A small contrastive audio-text model, trained from scratch.
Model: 5.78M parameters, encoder norm layernorm, encoder activation gelu, encoder width 256, text encoder width 192.
Training: soap at rate 0.0015, 15200 steps, batches of 256.
Data: 26041 training examples, 149.4 epochs.
Rows from block 2 of the text encoder of a small contrastive audio-text model, named by matrix and row number. Rows with one number belong to one neuron. Each number is 128 + 24 x the weight over its row's rms, rounded and kept within 0 to 255. All counts start at 0. Numbers have three digits each.
Before each neuron's rows are labels from the 100 texts, of 14848, where the neuron reaches its highest value: "tokens" is the input token at the peak. Only what is clearly more common there than usual is listed. The data: Morse code for random letters and digits, with fading, noise and interfering tones.
# fc1: MLP up (text_encoder.blocks.2.mlp.fc1.weight, 576x192), inputs 96-191
# fc2: MLP down (text_encoder.blocks.2.mlp.fc2.weight, 192x576, transposed), outputs 96-191

tokens: "e"
fc1.25:107131076114132155130137165161092134131075121131158127135123138158123107110125132147137135130145112122120145165140148115098173137095144155085084158155150114138100117134111117087126145089122121114097161139119148149105190132102185150122157169165119089167113152166100106152136142114136128137
fc2.25:145128167118100114115175164130112155149096154133167082165144146135156157162131140117130133114133146148070118149129091109128122107071172177108143143156122135125129135125192113153116133093105121124128117118121112129106103105169147130150166103076118142118151131157150121133107134151109118142

tokens: "0"
fc1.209:115094110084088102120115099095141092130137062125134174149101079120120127123127125150126143135154096143152101132119129120140164148123138139162124125123127154159112126141150159119121105121136164119127100181114139113146096092153172083142102151153088097147100097157079173122151095129113133116
fc2.209:156097131100110120150103124103152073131119115094091125088127128119127103129102118131126132124105101104120094148136141175093128118121105141138124118107118122147138108121170090108132105158148110105114142101165148087132102137107116172155122096153085120115152105112109119124148096169141123136

tokens: "<end>"; "2"
fc1.347:172143151098097115129130138111055129122105144062154143148131149128163173163083104091121131137138127132180137127158082124096132168152169102126126132104154148102133099123132130148167135100157122137115126168139096106130157136128118106144071138122131130087117158141125135111152120144102128087
fc2.347:092086147139125167123090143138104131134134127134120128121077100092136098110124116119107165131102153123152148134152104153160125098168116167148117123104107160149135113114131122129155097146184142136080151140123136133101158124116092062162094153114111138137144082093154119096175166094120139150

tokens: "4"
fc1.482:119175155080198103124131141151139144100143146159128138151132137111141089139138110133152122135131196132104143154111105115135129143132124131106154100080142093147112139153129140116122103095108131142160109117185114174129128084136136116144126142152130146113104137180155114149112106105124092105
fc2.482:110151151131183151143131133129173152103138133110120128099100160112160113111132106128151069129150164177110137137097159123116129133100151144161117099118135147136152154172127114199138074119178154157158136151138107116126126113129096180119132118129140111137143155156105159134072152144109093131

tokens: "9"; "8"
fc1.539:121135135110091163107152146158123107156104116135085135122123126093086109154130114139163100123146143096098149132117136131106148185093145156104116137112175132134075130156087150119135136133155135105112103130122142119141130136134088117137110164103119141130139135129082102131090148118121107109
fc2.539:150076171142122136142104130135136123107143120108171147145110099151144151139197109152144149135135151142122123122102124113104117182093148132119118164159105126160119159133134158134115176134135176103163133168107127086133135184153137113096105123155157110164139152121159103157097150166129143111

tokens: "i"
fc1.464:182153139127152119126120172086113099111095137090120101127167151090119118107140148117152148165117132119135160094128173142119144101115139077133173126100132111163167133124152093095113153140104119133114152120129117114181138120158096096172136129139105130152076120147111161113148148179105095148
fc2.464:122141088125150150144170116123105138138120102119095120137149126058098148119124168128123114115103097107150161125073158097135126098111145112142136107126169141150118137146155061127110128130128166116130147093156150131128138087128124120186129132129135139149092088155144183112133100182118096147

tokens: "i"
fc1.275:148147135134119103193140118141083108133116102140123073146167172111137131112156109159176167110095135166134123146122123095117117071093118076103108140083144121111160122140136105125102115113156154116108105133156124108135142150117144149135118134152138101133111123123116132103114109162096130126
fc2.275:102155152130106106143098112144140124119114090132119149138129136117124150121152106169129116137143140130155149127135141136105124121126168152137146119066130155137140133157124083162155132126115129105114082143104180118127090124149122135143113134155111145119155156158119116172059102143128090129

tokens: "n"; "4"
fc1.407:143118157098159101122150121105122129154142125140165133168114118099116111101125182167114148101119154194174111175136123107141052168109175107104114110114059139108144127160180112174129119110159095130125127178100169151107106100108126146103101088128129120114135137146129134137115085114137122117
fc2.407:167129081141123079120100133124100100184120168133121136081164151100116101117124123097135132107132134118091099079164169103134140115130111108139132114118110157119125159117180135116176135120120104152108147137115141160158141151084118098100099151134147112082138118126133129095137163109080141139

tokens: "2"; "<end>"; "u"
fc1.3:114096158199121111103097147116103136143113129142106138114121118098102133098134099148120127140111146162118109097155091084128138108168139153122122093111097194149151107121111100155125139111118156144124118117140182103141124116136122142186117102090096171145151159111105123095150146180099127105
fc2.3:114100150149132154122106174151139135115148155160118176136114167121183128120147096143072103147131138160130092072115110120158169107137162173078142135103145165125160093109138141136101141147175134174125128114089161104119115126123166150147095114142147142104097123136123071100119120135138136077

tokens: "b"
fc1.143:093135118127087113126130123118078184099116171111108122146153147133108132140122119165077144104173167182100123134177158137146134148128147136131104143082092118121125121148129120090122117088110152105110091149108123109113133113112137095123165132179141110114104177146122090139084087130130122093
fc2.143:077150151114127105102155124120126097124113195136140126137118119132147093153126129095173166158197144093108140115172139141135149120120118131123088132111130138135124173128125144132159150125113116111107140133111123180139136112092193082152141119142117143109083153127136136137095081091138189178

tokens: "2"; "<end>"; "0"
fc1.315:140131138125127116139093132121166148115102117119147162142161116115086160134171125168113109123168150171147154101144119096149140129130162137127165166136073165123121147140131116140131139119089122154164119122095129110114112124166113145057130155141115151102157103169110125153126105113118168080
fc2.315:133152132128142079110117129109145138089150094100115149135133127142144132097098139119152164111114105147107145112111137123123170122126154152096143094139142141130143101114113099089140146135117130106120090156135107130126156111124114166101130119107120096124106113133079106146161154131120120150

tokens: "9"; "<end>"
fc1.251:175131120107092120136085132121102132116119131152121103166098091116124121068167145141137132129135118153157122133120118182113113097115116124073090117165152146094121165125142101082140152114153172108155147094144120103090158086119134164166126101150169126088147128115076144162095159172115132144
fc2.251:130124133163122135098121131148124156121129161165154136154124121141160143161093144110107111158156109111154105093088144111149108149124128135103122151151115126107123131128157128093134139119180158140145150148162159190137148141139152131134122142144086141093134145162095124101120170119118180131

tokens: " "
fc1.85:141174149192105167098144142127083132096096120184119110145146131123145089108132157076105141113138102096143100156133151142137150152114146111140125110139126171115081125111148105132104107132124115136149153172133125133163141122105138136116102139111126140160117151130105123102109109094140161144
fc2.85:117154103104132122089134154132091088128124140104131093145145085094102149164129128135141159089114129095145112103132106144138156150108137121127091100130138156080127150092086118153122089103151126157126169085142118136127138122124117147109112163071132119100117115125117125141106126121162112133

tokens: "b"
fc1.261:181162145108148143087085141157127132111111180136118125140142101131126108058089134160128177087147124068095055158171102066122151115170135140153147094123150139122094132099126148125137131135132115106111165133143126136087082143136137100116145105151105180082131121104153145122147128113142137129
fc2.261:118143105118127179096130098121114093161118155116149127144142170160174154095130122115145122113118135143116137116135121132115090164085106103126135145132101120185127121139126132155114148124127167113135138132172116162130137095086097138142122149138131145111123094148150096115109150128101177115

tokens: "9"; "<end>"; "a"; "g"
fc1.403:102138163083146148117121145153116116131139130104135099104130118154137143143108135123100156148144123045094121159141111135168143156156157116097114086100069143125158126117142113178128175116160139137120103142126165132151136148140103140103095150131130163096108125134104162143130128157113129080
fc2.403:125082175150139152180104118141152072137111092124113128101097080143107135110194130166100147123143114118126091143123135151110130187104119117134094128134089189115120138155100102131168135107165175162139133132149138112130093078151144116119134102136097127119117137166138092107106156113159147138

tokens: " "; "j"
fc1.304:091139153114145152165136164084123124131141141133109135139102151098202147111156160128121113094140138124126123119163081116119155083133071140126130119135116123108125110146130151120150135178107144147153113091133154159118123139112147195098135108102131140082127132154103093098128137151106136100
fc2.304:166113135081122165154092156156169148139114136153116123127159094153105075124115137160135078111128118158130089098151119185139132143166111113124157129129153135155149147170163163117148124111139117102140086138123119150099147130151138127154120104099152077146134127126137136118178075101116117137

tokens: "<end>"; "n"
fc1.397:129162129107113144119140147127109124136116136156124079145164100102078166127117137071106124141154129137137107166128168107108110121141173174124109124102083157093141146121171102166132126148151118142120111144128111139114152138123137142147142102104058134170151124152153127133071127138172122105
fc2.397:075125190143143131159170146095095095145154136149163107117125149131076140127134090147109142078144107151107130119126100157127137107092123149115119127148154131116138098142125116142123126100154100118130101144130096104123154136140102140133132141077149147129150132131106099187092131140131094145

tokens: "w"; "m"; "s"
fc1.495:144137134134146105131135119116103150155143149162135094114204129121125147123124187126119127140142124125163092139110171142112142129116142122129144122107152165103159117124121170131154136147081123146122126129137138128193100147097071146138153128116080115127119139114115167154097151116149101104
fc2.495:175115126073154096124111151114092123088138154113144141164108121128101135102113122180140102142125101117077096147167107112091120130123160111108138119118126136126145124122138122149108107138105143130130141075153116128125094135144079098103139188132133158177145122164094121115074141126132105124

tokens: "4"; "q"
fc1.382:132086148133143123109126131130149182099116100136197162119201132101131102130113135184111108148129106130115145161126116144115154160079115125135123134163110135145116129133120121129161071136106078163116173135164151090165141106147158123141153111141133138127092121137141133133120113098118120151
fc2.382:115129097147132099144124138145121124099116138160139109145116131074154124113122151165077127133124112167132135149099135111104148154131155122085186139123144114128104141139125131133141166156104151154124082127126101094156119088155102131097131154166142127136139085132138115104091115138154137088

tokens: "b"; "6"; "k"
fc1.59:163115142107115104124143130101121093089076136116103144163113135135122104120104161161132131183146098145119143102126137171139154098107143157148141139134049117071123144100122129133149113156147149090136119144134093139106139151126142122122113137176129123110158116125116115139112105133148144156
fc2.59:091120129131092123123132133121129097091097134159142137101129165156090126099120151161157168140151113101104078108145143090142108124088087122085104129159135114161121137154076150110164109124116124149155144120118127116130088096128111113102133169170130142118136187092108075151094115107174132140

tokens: "e"; "i"
fc1.173:114169145118133133109137174077092149108097128121175108135156117137078127156154096129132112156117139107164119107110151152116115122173117130132138113168137123116142099119168094136115124123111117101124152169128097097150088108135111160137149160118116150123126130171127174139170151144120134159
fc2.173:075166125144150155117129135131109148106084092136095149121146095121117155113132132128160136154135146108119170171136133091129100146144156108139112144130129118158129177130155104148129127150135102135136186109145084090093157130090099169127107108130128117149097160127144121171107143118148119148

tokens: "4"
fc1.197:132145098143118082123103122140117110119096127117129133105138137135149085109112109109089112100096115142077114111120137136125189082103129121134142152093135089153120127075165148178096077171111121121102127127155124171157154118149144193138106093124126177159162132136097133128113129161147132126
fc2.197:134115142185152118083113110149119139145123086132151137144104113138171136166119095121140116107138140151134078130086086098090184108123141124099131135118121110138130135158165115159145123122149156128139171135152118178131133146106143172142123151117153133135123157109091098115112146126145113203

tokens: "i"
fc1.206:151146155164152145148145142173126139123068109127100193123150197100102079133202137136123147145141111140097134157152142132101103107127150148132133124136103133124124147133174118137109130098121145129126097132093128095130109112127141120146161133090120133142116116079098126127178129168102127130
fc2.206:137112082089125096140113130100126125097150144078100136138142140089130153086116105108112139119080105132180147155115113123106164146168127141123094117124151114125143122062128125199119167134126106098101130127122139104147133147153126120131125140144122122139109140103124139136174139128133113097

tokens: "0"
fc1.91:112092129087135137152143104128099132137152128115141155130159134097126101153147136145126164143127164119106142122088159166161100163119137158126094114088097103110107109124102094103152168145148150102134097131098132130130104151125114108134139148156138139150082102147133133134110126120146131067
fc2.91:138116157073131155162098108140123140153164115147114143138147110142126146107093090103132120109140097115100120117177164142142123155141148115153142132125114160130078115111167122121133144165121143139112104154128110135156129159166123151151168108186123148081147133147114084145121120145134125092

tokens: "2"
fc1.16:136123104147151135107100148125141155171143100129094118188114118093123127139100107207138140135119139107127179095115132103116110111087158116130139112138139197155126100116117097134117104132154116155069108087120112113146177117125149081158130101135111127108155152155125103134093163162146112134
fc2.16:149162162096098128173071145120113167157137113117146157154138132110159094125147114101090167121095145142124129124116105128101132133152141107110146141121156125182131084149132135120148146138095113098123126094126116104124108085101136146146061163114118112124068108085107095116099111116096144089

tokens: "0"; "y"; "<end>"
fc1.558:112143135077149135081144146096128062134109112128099160176113151112168101093115141145147157075146137142132151119159117122092136139122147129109124129122091123129126067096149138091135154120174133105122104133137148182117126128125133125135144149077135129116117136144139103151176108159147148104
fc2.558:116145146120126078138106176123112150145169128149127133143115131110119103119125128131116121126087109148149121158155129167109141142105161107114164102155132136145120096100140138138135113131131105098162149157087138132183152077128116135141116199119084123129157072152079087118114130152152115127

tokens: "2"; "<end>"
fc1.272:139146142098110129123139158152119115104084141156093148136160142148136158104152140071079095157160124134141153108117128111111129102129121167145116095095157159095104098099117134131155100137108131128125155105118120147106163123156138114127142157185111101075120125146149136139127154132122135116
fc2.272:127107147123106123133133131122142085097158105126129123123104139169150142162145115135139142146165111147099137099108165071144155113100107096127145122159145116181124127120172120139145110108095122156159175106116114143115124109118112132140124149099106112132134120115144119161141105142100118099

tokens: "b"; "<end>"
fc1.162:166141136122128133114127117118132161130128154097141081131144149119093149142135100129151117150072131151114091137108124118140104118098122143127101104122113136131162134118112109088164125099136149160078086133135127145109128121158118116097131118102108165112127106189119118121133114103168122108
fc2.162:120115135102134140126121113119126115132131188122122126109156185102055094136103121150140096150143143169104100099174114161134139159099120110137138147138143146103105131167081144088140147109187174122150099131126124153160093165143149090117089121131135134153091132152120104126109106117131120118

tokens: "4"
fc1.535:123128188123147109146148150115115108106108159095109131170096126119149113129135147147135165148120101126153136168082178082110158118104136099071136151107165122132078127105070118104092092131124118157151166163145133138122141153110162104137116140102135106090159137158120131080158124135151138104
fc2.535:149094120114134139103114127194105120139175160137156154110122191127141112153129133126124081159140114122101133172127101138107117171138112138142171110123096149122130147124115126158159062107164138117163138090132141101101146124146108104137090157113119184176167134138138127127122173108095138160

tokens: "0"
fc1.460:143101098117112129150145110135133088155132126119122151149121136139126110115091118117162154170119132117116160144096183153122121163081141114149152158136158122099152118100181129085122129119127158127130091114157120170130118126124159136135115137135110136072087166170098163152118143158187149126
fc2.460:127123126084117123140110120089170136162134116118084154122127141093104132114107121158131094171108119116097143141134132159109169116128168176123108116104159124107132099085165109091157122128169123129117159121137144119143125144134138156121146103147107172110148164163120167129150095115158116142

tokens: "n"
fc1.139:107154168129130133076116148135122126097133132165117044136199170128151111122137153147105095091129152119111123148125116129147118153157145122099146161140174126135118147123119153116111128163122128131139085148160105115147151139157130090159149132147143111108144164132123097101073132090113117119
fc2.139:150142150130110135168145107131086100093119131171142141128122123098156121151117150143129176109115159156131191095159127094122165131145121176111132126131157126150105097126117156157152103125102132104191108142134117130164115116164131117098107114171107095154098111135147109146154134108121082157

tokens: "d"; "m"; "n"
fc1.570:129115145083141130184140105108138139090121115118119146178156123118112123168133185144133111132114174122171094096119190087166120159138131168121128116111084126145173133162120152108094131131117154165151172136131131142164133079134104129131121129148110162131124157085139130142138117108117124121
fc2.570:142100173136142145164130070139136146116159088155143144099137149133128154110179133138132164139147125170142129158136115105129119118109129149148109127119121095138131116151119107108083124119137146154143112121090153147122105098156134153127139130159125101119105129115088149142117150066094133160

tokens: " "
fc1.361:119110175195124154119102067164078176140143108144131177155138104137209100141115146121111127111102128139106163121101113150079168102110102109090100115150112141134139125135141118097148150114137109086128111132129154142174131087088157132133143156103112109118123142099132150099127152126162117138
fc2.361:126102152121162141121128092134108133131093105057112158114099109130064129140160098106165138104152129119108141108152138119118089111114180090137066134116081115131140170156147131084147119119146176144128121151125172122132134069163130087150141108106166134118131111125150161127143135137113085142

tokens: "i"; "<end>"; "m"; "a"
fc1.364:149158115090123104154159136100096145134113151140112078173140159124145112140119100104102172187114079133104130139080096107104132112143181132150119127134133134098081143148099111164147171116121125168088138101174115144115125173137141101123130139133132129147150109161138124174156089143160134101
fc2.364:123120132116097166173147183131078149099122123127099075142117104083085147119142125106142128145106129089129090102120130138159110110145150131109093128142120119123090135153125120100114103143152175148088132134149095087110112111155142134153128111127132095179148131133157091135157123158153142127

tokens: "i"
fc1.450:120155141105133130120129169108121112129089116129120120154126166151101119108128137104158176146153106081104147129083103082159116099146128074129130091118149146111112162122159113116113181145127158133143145178134139137180135063140092127125131111134114088123096121119095160110099122179101108154
fc2.450:136087148116157171115134163146099098115111169117103106135127127093107149093118118122156127130137112147093122162077104144155118076134166160116140137094147153132155150148116100126125131145087143114143066084120108118122150120104102104169151121116132153159115130122134125125123103108128124123

tokens: "0"
fc1.19:129121140104098147102116155147122132122113159115121156091138108092088103136121167133114159158111112095148133088110124144102125135080164102138134108110127116148123107165139100125154136182132132118109078134136136095143093118159102107115095121142127156138143155172105126128108120146157127118
fc2.19:062109125090156111138111134118120136144125178140111160130121163072051116107155130121118123156089107118146121123150134138140142141092147081155135118160134139125105100112110155100131135165131141124157092133146143105132125117125103144135157116122144115161177121160149120159141132127161176084

tokens: " "
fc1.224:129153125141129139098121122152075105183096139133104123134105135135142148104172151110131143107133172141142144186163127092130142129052117136163135122126094115101101115127124144088105161157153133149148089119124107095094169110166149158163130135119089097117102119137123108136094155113113144139
fc2.224:139118122122140107124117122172109126142169083096123131129122151135114099151125116112093136108131128100122151135147158161110120155121140153136103143132123145152097093152114137131043188098154123106145131117144150108132116121125165153131122081139126095100138087146151151106119120108109117130

tokens: "i"
fc1.121:104138166137130151113165134174127160140084129096087114151136143092123174148147107100104125145141122108129140124097138146131163150109146156119103126107169136117088117127099127140133060137120113104144120155110115143145136148155120163090149122094118109113106123143140101111100107139110069106
fc2.121:121127107122139123124124103140139155107157133132120146118113155113130108112152140118117119134105140088115101145113095080150134109096125085127174102126088118134167122122103176134143113139100185128124146135126106122096117145179154120181148136136124143143124130133126185150149104172119159153

tokens: "e"; "q"
fc1.262:098144151129133130161166150118091115096127141131119149109098222127074084114155153137137142119155138096109131150149154106094138125111133150112146086167131138109125142089094099128127104146160069130152148129098130066110137133135165103132151160141096110122179114139141116169169106157094120124
fc2.262:160141068133072109107104147182134149106116122134140127108116110097125115052113135120107117164124074143131136170143152110120111126152104156151147070108117100118145091064136103109152119149116122125108156125097134109146137158105114094103173130162129124110126139150177155107093121128148129085

tokens: "4"
fc1.370:158123164128114098105105084149148118128107127180130091108151169085140110093121153153109164165104114156083139134141122132132143159133097149116154126133181117117139140124096111141109142143132134195140140145080075155144109143151125154124114130147110104114100139140154116142119148116139156170
fc2.370:147136125141117134108128144140143086141102084130141158131119188126141142124102118129122129124125123130153152171125122093118138100118138137141082122129132149148114181106148139115114106127089141094176054160138074148149132124139121118102119167148125089104143154093132083161096137117116109119

tokens: "2"
fc1.279:107126146134142134160085172102128147146125096139076139103113156170154130085150132119109159121127139141169119118130136115109137118132127119144120108090116103118120146113111150093130108137100146181112139113145107192159170134101126099121102107131160122121130145133105161118155046158144124140
fc2.279:099120150156140117135171153146159073157105177112143141110160193148145116126160110166133152157172105125174147143117131069153165145118082146133101115168121107098137168122145154122120085123161115129118111112112176127090155111139147121164124107105120158166098137137078120101126134121083140148

tokens: " "
fc1.214:132096152113146142153152091170118137119152097175094175160147127088106087119125120173114136127117125184141145123160098094121176186105113161139143117118147128130133073167130103107158103147087140125070133140136124153112123111146140126141107130142130159088164096131096148134124160140157161157
fc2.214:097143120162165168133129149152133132160073144132135116099137145109124161120091092116131161143129170095120101128175130132149151121102134114136126099162081149123154101124085094094081127127144096132080141147129128098140135109132053140128113117120112119131146118099160098088173115164107137139

tokens: "w"; "<end>"; "e"
fc1.311:126153112127155116131137107128130151091143168142141122154166153106097143123141139146122138134133099102123164156130127114088091133142114122115131119121074160123119143145096090112146137144149120092162089138106144161108075133171156157119095134159098143095130130141136138115147105123119128102
fc2.311:089153127132174134119135138150109090111086143151106145140117148080141154116122117121149111111132169107184184147113171085147127122151121122193095074124139116106146082127106129140116120136133130126147113109093129124131136074083134090109117111140150130134097152092154126146182109131120106137

tokens: "b"; "6"; "5"; "7"
fc1.201:121137178095121123079122141107134108152114119134143100137135103129121143183104168151118163137140106114124167156163141158096145111131139103128066144134133128097132141102149120115135135158157161146108106152140108132139131149153130124123105164125119130096121137112171105154138142137140121114
fc2.201:105130132173160163137131084144119122118123151137112116105102177110115137182110085114098156079134127086110131098111157133154120071089154148161154144101129159087119175133105129123117088100097150135124095131169141143104134114123137170149133144090108133151154154116163127125082155118136117103

tokens: "n"; "<end>"
fc1.401:113160165109132125125099066127114097160133148162136128166111145127122160173146167125118149148114117142137110146113135118152136119122125120140144137128130120158117137144090131131117110088172138104116162127166090150096092119138146151118161082127169113183140099115140135145134157131121108099
fc2.401:093157064138128113137137097118110127122111086161098119159148146113146113125121163140123112150097106149151141165117125113126104107129160126152143103117126062126143096112158115143140150115103141136089158148138111132124110195115123115175127156111162151128119091137138118134126104168090120113

tokens: "n"
fc1.365:118125103114142161070140119101118158162117168121130110130124153112116124155134149113128119122162139149129130124174186100100136114123122149088118184077134099160146170095179104130131135143127115147117126142145139119129094146121128156111132136157141121090150130152083164158141144147163136135
fc2.365:152183143125107106140122103080128161134120179091130078132150138130128140133108145123102156162121112152107135133133136119148135131126142150099131095096136068165128136130133163117116131164133025134162155129147125131108109132098115130122168125110111140113142101107133154113121138096109137106

tokens: "w"; "l"; "j"
fc1.188:156129156119137145120150159186150116127133145151124134113158102184094110128150104137180153117106117148141154124132161114097113138175105113146111115166143106156131114130083138111117143166128157147141154144120127167175129143131123154159122145121117128101139178114149148120142135159166141174
fc2.188:144155126151179117160121090140194101131125133142105132119187131102136137152106137124156143128114136157138106083152107142160145124121131129123154151157112155097118160165160131152116145135084101128124077101126129152123087097114115156098079152109152111189096096116114135083107156091142114142

tokens: "2"; "<end>"; "s"; "5"
fc1.93:162077150154134168157135126114135103121158098123119137133112137135127130158119110150095142172116122144157120121116118142111180143134129106101125127102096116132148133141161117103144134124121089137154126203128120088127129110137190113125096085093071103131125128119127131136122138159157121139
fc2.93:104136137161156139107136199103135112092129119089180127085107152128129116151117094155111120138102154134093165099134152141169097083111126154112128100103193131168137119074121127127107133156148103140126105144137154132136169141146163166133106167118118133075127121105155120136111118117122091120

tokens: "w"; "<end>"; "v"
fc1.23:111117142120154118080155122106142113130118156134133123153122154155108113129114160110080147118122119123129136159117139112124188073115115114114129132134100101117149106131110173111109141149146132126141100119116100162113125104131117141154132137126092116138136125133131091127135088142174114152
fc2.23:124105077139138106112142110118125120120103173112135116100077120126156095127089130134133164149096108127179147140146131185133121144133157158127122139104135097104124143119150122114153121125178130137079163155151082075160151168127113146120155130140142101140103144136129127133105131114112121161

tokens: " "; "<end>"
fc1.306:057129130120146114152118120168113153102089088104133134159144094147142148120154171110131096097130113114134111125152114119127113144133152123128103150151127170094098155105118146168095129132116129102139146115154139142117153124135134108135145126189120118133146110106059142093172112089150126149
fc2.306:120170112116122143095122161133145107074123144161142142109193130138126128116113111144133114118166145161123142127138142069088127144113148077122122145143113138101102125120110122172104148112127125112117103178171116126144131112129128153107123105149155174145156149121127104137114162140108164110

tokens: "<end>"
fc1.455:100120149140107142136115135105121105111142122151152108192105114117140138135109141111163112133108160134161130165207109106122105159140171128132115095133165155169182163129121113120123165063113164113123112125161137119152125126114126137139138121150123152130117177105102156164125116105138186141
fc2.455:146122103107113150155125150082158154145108112130114115203119102113124214126142134103107134154137111112167142136137157149131134114125114161116148135105078097107130137112122091150140160137121146164124158113126108159160091144135089181182110119109113148157137124155111152130125106123119105111

tokens: "2"
fc1.2:139128139157179101143123119136130108095109177135119112116129190153129174151150154160104127083144143117140107141166118137145156115162144134130116091088114201125146119153127094157134115119079082107128154160099122146111137120154130123134105125086135122113123108146136129115116181129118118145
fc2.2:134110145141180133149124120159122080164113153099130159133142126112114174081122133113105129135104128131109111129152109154091108113125119100111121131121130119131130094133089100115119125144114096165128127110113162120115130126163180105125129072157144134128145155141139103071151123140134153129

tokens: "0"
fc1.509:120122137104135133143084099139145113079128125115156122127123105133135096095105124144134121159119152090139156146159146167126133133077086156117114152097114110138127103115175144109136125129176120113091102098109106148137120118136128118124148151156120139123134123153080134151138151162142113099
fc2.509:100108116079153111129108111077114137142166129119122145158087151105082144126164077106146175165139101094126094131125113127151129143146140110117154165147119136139153088110120106082117108126120173127099109161118134129116144116147094136142142143117169096142149165153125147098152135138152146104

tokens: "4"; "<end>"; "s"; "d"
fc1.60:162174142139134061099138148147077145168127145127110114101143092061114124100110162149114101160103114142111080103082139121117154115120087071137102133125144134104069150116102131144138080130124127154158120106101159137139147141119084112149162148079122129124136089104110157128100139133169105081
fc2.60:144118097127146110120171156132122089126126124140155116118131157108131150162145114145127111158102128167087115131114081129106150088092116137136118127163152146156106153157132104149167098156113109111137117146165112146120121174172077074186119135140139136155147153133115138117119155116093101105

tokens: "4"; "<end>"
fc1.487:102122152111129115153117076130186126169107145143156136136131115139096077138134121126092130154149122107122144160097135126099142107154123138136130095111099146127158114123158100142091119104155091160126144123116152134105152136191131120133124095173134086127135151157089157109164101109145166131
fc2.487:138131067156122086102158086114139099145122094112144121114129108115133107157137140149117136143133081149135113118132155152130103112161137100110139132133150129117102109164160140100161115114141149141114155113119109101112107169113119161154073132107148128109155131119174122134153152095108111100

tokens: "n"; "t"
fc1.174:109120150153117136109151114116120112138118102124090123130133159130120117128181068159105151114130124163097103128142102093102141096165121169123098129129171116109113114178177148178161097187094118119110122182107141137133125133149107142149160116116145167138153144168106130126041121108108126124
fc2.174:094154130117147093132155072135120124161132133115091084137096119085150139114168129103082153076119140199133130092119135097148096117113136127128159148133135168121112100125115143129110133120117145123089071164120149130129136138118124182112096135108117113145162150138110135136116136083121107145

tokens: "0"; "8"
fc1.314:138145125106088095124146142111146108119105104143145146136066127110090157140102157151147132109123108138155112099106157123118109137115187131137144156146135138125092115093119150165131160163130099095136152123155141102160152161101131120122114169127129129105163115137128160110129170131174098094
fc2.314:135153106116133098146162078104140120102135136154102139105152147139110094127132155115117116125122143146089137091169105128129097130129169130131111162167106107143102047128121152095114145096118143113117118147147151130115155123126097167146111091111105091117087148136126071109156093151140124081